python train.py --dataset="rendered rooms with furniture" --image_size=64 --num_classes=17 --parallel_block=false --num_experts=16 --experts_per_token=2 --shared_expert=true --conv_stem=true --beta2=0.999 --one_sided=false --max_grad_norm=5.0 --epochs=66.7 --warmup_steps=560 --weight_decay=0.0 --adamw_weight_decay_other_params=0.05
Rows from expert 5 of block 9, named by matrix and row number. Rows with one number belong to one neuron. Each number is 128 + 24 x the weight over its row's rms, rounded and kept within 0 to 255. All counts start at 0.
# up: expert up (model.blocks.9.mlp.up, 16x128x128), inputs 0-63
# down: expert down (model.blocks.9.mlp.down, 16x128x128, transposed), outputs 0-63
up.106 [110  90 128 133 157 125 146 125 112  92 147 108 137 130 152 129 140 162 121 128 140 162 118 118 124 111 118 156 164 102 142 151 129 159 103 138 144 107  86 156 164 176 161 131 130  93  92 159 147 171 180  59 121 109 166 130 127 118 145 126 123 111 118 101]
up.107 [123  75 135 106 151 105 142 152 126 147 108 111 139 110 117 159 128 142 100 148 127  84 152 142 114 152 121 142 135 140 157 144 124 100 120 173  79 154 161 105 150 103 127 122 139 133  95 116 131 105 109 107 118  79 159 100  97 153 117 122 167 111 137 147]
up.108 [118 173 155 148 140  84 124 114 149 120 146  92 122 127 105 104 111 118  88  80 130 110 164  98  94 125 147 161 122 104 142  95  77 137 118 126 141 134 154 160 137 150 142 146 143 123 125  79 136  97 151 141 117 120 146 111 107 132 102  85 127  75 158 151]
up.109 [114 123 145 133 127 144 112 113 119 103  88  96 177  97 161 107 113  83 127 117 123 174 161 154 126 101 116 141  98 132  84 150 147 125 173  84 131 110 103 162 136 135 156 128  81 140 143 176  97 130  96  95 177 122 158 132 125 135 137 144 139 152 176 125]
up.110 [107 135  99 108 121 157  94 121 157 116 170 166 143 104 121 124 126  97 151 125 156 164 137 136 136 160  76 128 111 109 124 119 122 158 126 147 166 121 154 129 137 113 154 120 155 153 125  69 130 149 147 153 111  90 140 136 102 140 115 111 125 105  93  87]
up.111 [134 143 140 146  96 102 142 128 152 117 122 143 125 121 151 124 135 123 163 152 130 177 144 130 149 118 158 112 117  71 177 123 137 121 114 152 136 131 127 105 126 168 110 130  93 144 115 171  93 142 109 138 125 107 105  98 143 134 137 105 121 123  93 153]
up.112 [ 86 134 145 141 121 133 104 115 131 124 155 163  87 112 153 120 129 135 140 146 106  93 135 156 123 124 143 120 117 142 141 135 168 147 146 134 132 146 106 109 169 101 147 135 129 155  86  99 151 131 129 156 151 163 149 182 143 141 173 108 145 124 120 134]
up.113 [158 108 139 109 154 148 125 101  99 129 106 133 155 163 107 129 104  88 131 116 123 120 142 115 107 150 133  98 166 159 163 135  97 147 146  97 153 179  97 138 156 117  96 115  93 136 110 120 123 150 128 155 111  72  92  97 141 186  84 124 159 119 150 161]
up.114 [149 136 154 135  98 159 123 106 162  79 174 160 108 163 110 158 178  89 104 102 164 100  93 147 107 155 114 140  92 100 102 105 129 144 113 119 149 100  90 174 139 145 149 144 135 133  97 111 104 133 150 124 135 153 121 106 139 106 138 161  91 110  97 128]
up.115 [131 119 151 132 125 167 109 128 111  99 149  72 136 130 161 129 118 110 102 126 159 162 120 140 145 161 109 110 139 139 117 142 112 147 191 146 114 111 127 121 112 156 115 132 142 156 121  97 152 149 136  96  99 147  96 109 126  93 142 140 153  96 109 160]
up.116 [ 90 104 137  88 137 185 111 136 168 108 154 111 137  96 112 125 140  80 143 138 132 153 143 152 132 148 104 101 125 139 121 137 115 156 130 130 122 132 119 130 130 131 140 140 126 136  67 158 141 141 150  95 121 165 121 120 103 109 144 173 112 105 136 146]
down.106 [156 149 147 146 160 148 134 118  60 137 120 118 126 149 143 143 138 116 113 118 128  98 107 138 137 125  99 132 149 167 152 172 112 157 196 132 103 169 107 104 129 161  91 156 116 115 155 100 114 121 114 136 115 131 156 143 104 127 152 122  97 106 123 130]
down.107 [167 127 149 138 108 121 154  58 139 124 180 144 157 129  82 105 116 159 134 108 132 127 149 118 163 154 131 116 149 134 126 124  89  97 180 114 120 113 128 127 106 111 110 119  99 127  73 135 104 153  79 155 120 110 135 159 138 145 141 132 157 158  86 153]
down.108 [161 130 130 116 138 126  85 124 150 133 144 136 122 154 139 181 175 141 116 108 134 117 126 181 108  85 128 125 157 125  94 129 141 141 184 105 129 111 133 139 122 110 127 129 104 109 161 154  90 121 107 117 106 138 122 116 130 107 139 105 173  98 123 160]
down.109 [150 147 146 100 133 126 120 185 149 160 144 145 103 163  82 141 150 127 160 117 102  96 113  89 157 111  74 141 102 100 127 140 140 123 120 104 123 120 138 141  89  94 144 128 136 163 127 128 101  84 132 103 142  91 153 133 160 125 136 156 102 154 103 128]
down.110 [178 190 146 186 155 108 118 124 142 147  83 143 111 127 108 134 113 179 119 120 124 126 155 104 153 113 110 139 145 140 135 145 170 128 146 114 133 119  83 151 181 173 123 123 126  65 122  86 121  94 137 140 121 115  93  89 148 155 142 123 142 112 132 124]
down.111 [109 134  84 134 150 117 120 112 173 144 141 114 117 132 117 145 160  93 135 131 154 139 105 179 122 110 134 132 123 146 132  63 116 119  86  97 113 114 138  96 150 150 128 120 115 146 140 102  95 125 125 104  71 178 159 125 135 133 108 143 121 149 127 112]
down.112 [127 151  93 149 108 140 119 134 170 148  84 124 149 119 145 166 166  86  89 112 104 152 115 136  89 163 114  77  75  95 110 124 120 133 145  85 142 107 104 128 110 127  86 123 134 143 123 108 111 146 120 140 148 119 141  92 129 142 109  73 111 129 130 121]
down.113 [128 161 155 128 198 145 164 105 116 105 146 117 161 127 134 139 115 133 115 131  88 141  95 128 176 137 166 111 130 117 139 113 118 104  83 159 142 121 143  89 142 133 131  97 122 134 127 131 177 111 121 153 124 168 133  82 120  84 167 117 145 138  67 108]
down.114 [147 146 117 100 106 173  99 139 118 108 133 142 118 167 138 159 165 134 110  84 140 149 140  97 127 163 107 115 136  96 100 122 174 178 119 120 127 126 154  80  60 114 125 126  96 144 141 113 118 122 112  90  98 151 130  95  87 108 150 152 150 123  89 119]
down.115 [110 139 125 144  92 101  84  69 130 154 143 142 172 112 134 133  81 152 143 123 128 130 118 104 114 156 133 149 155 148 142 111 193 156 110 125 136 163 118 141 118 137 122 121 110 128 133 154 110 142 129 164 163 110 135 146 156 162 145 139 105 115 111 150]
down.116 [144 109 157 102 129 150 114 118 113  94 148 134 190 161 138 136 144 116 113 133 124 127 113  72 110 109 113 153 103 151 141 164 160 166 134 117 147 128  91 146 157  92 145 130 115 124 150 125 108 152 137 116 145 121 128 130 108 136 151 139 142  99 140 143]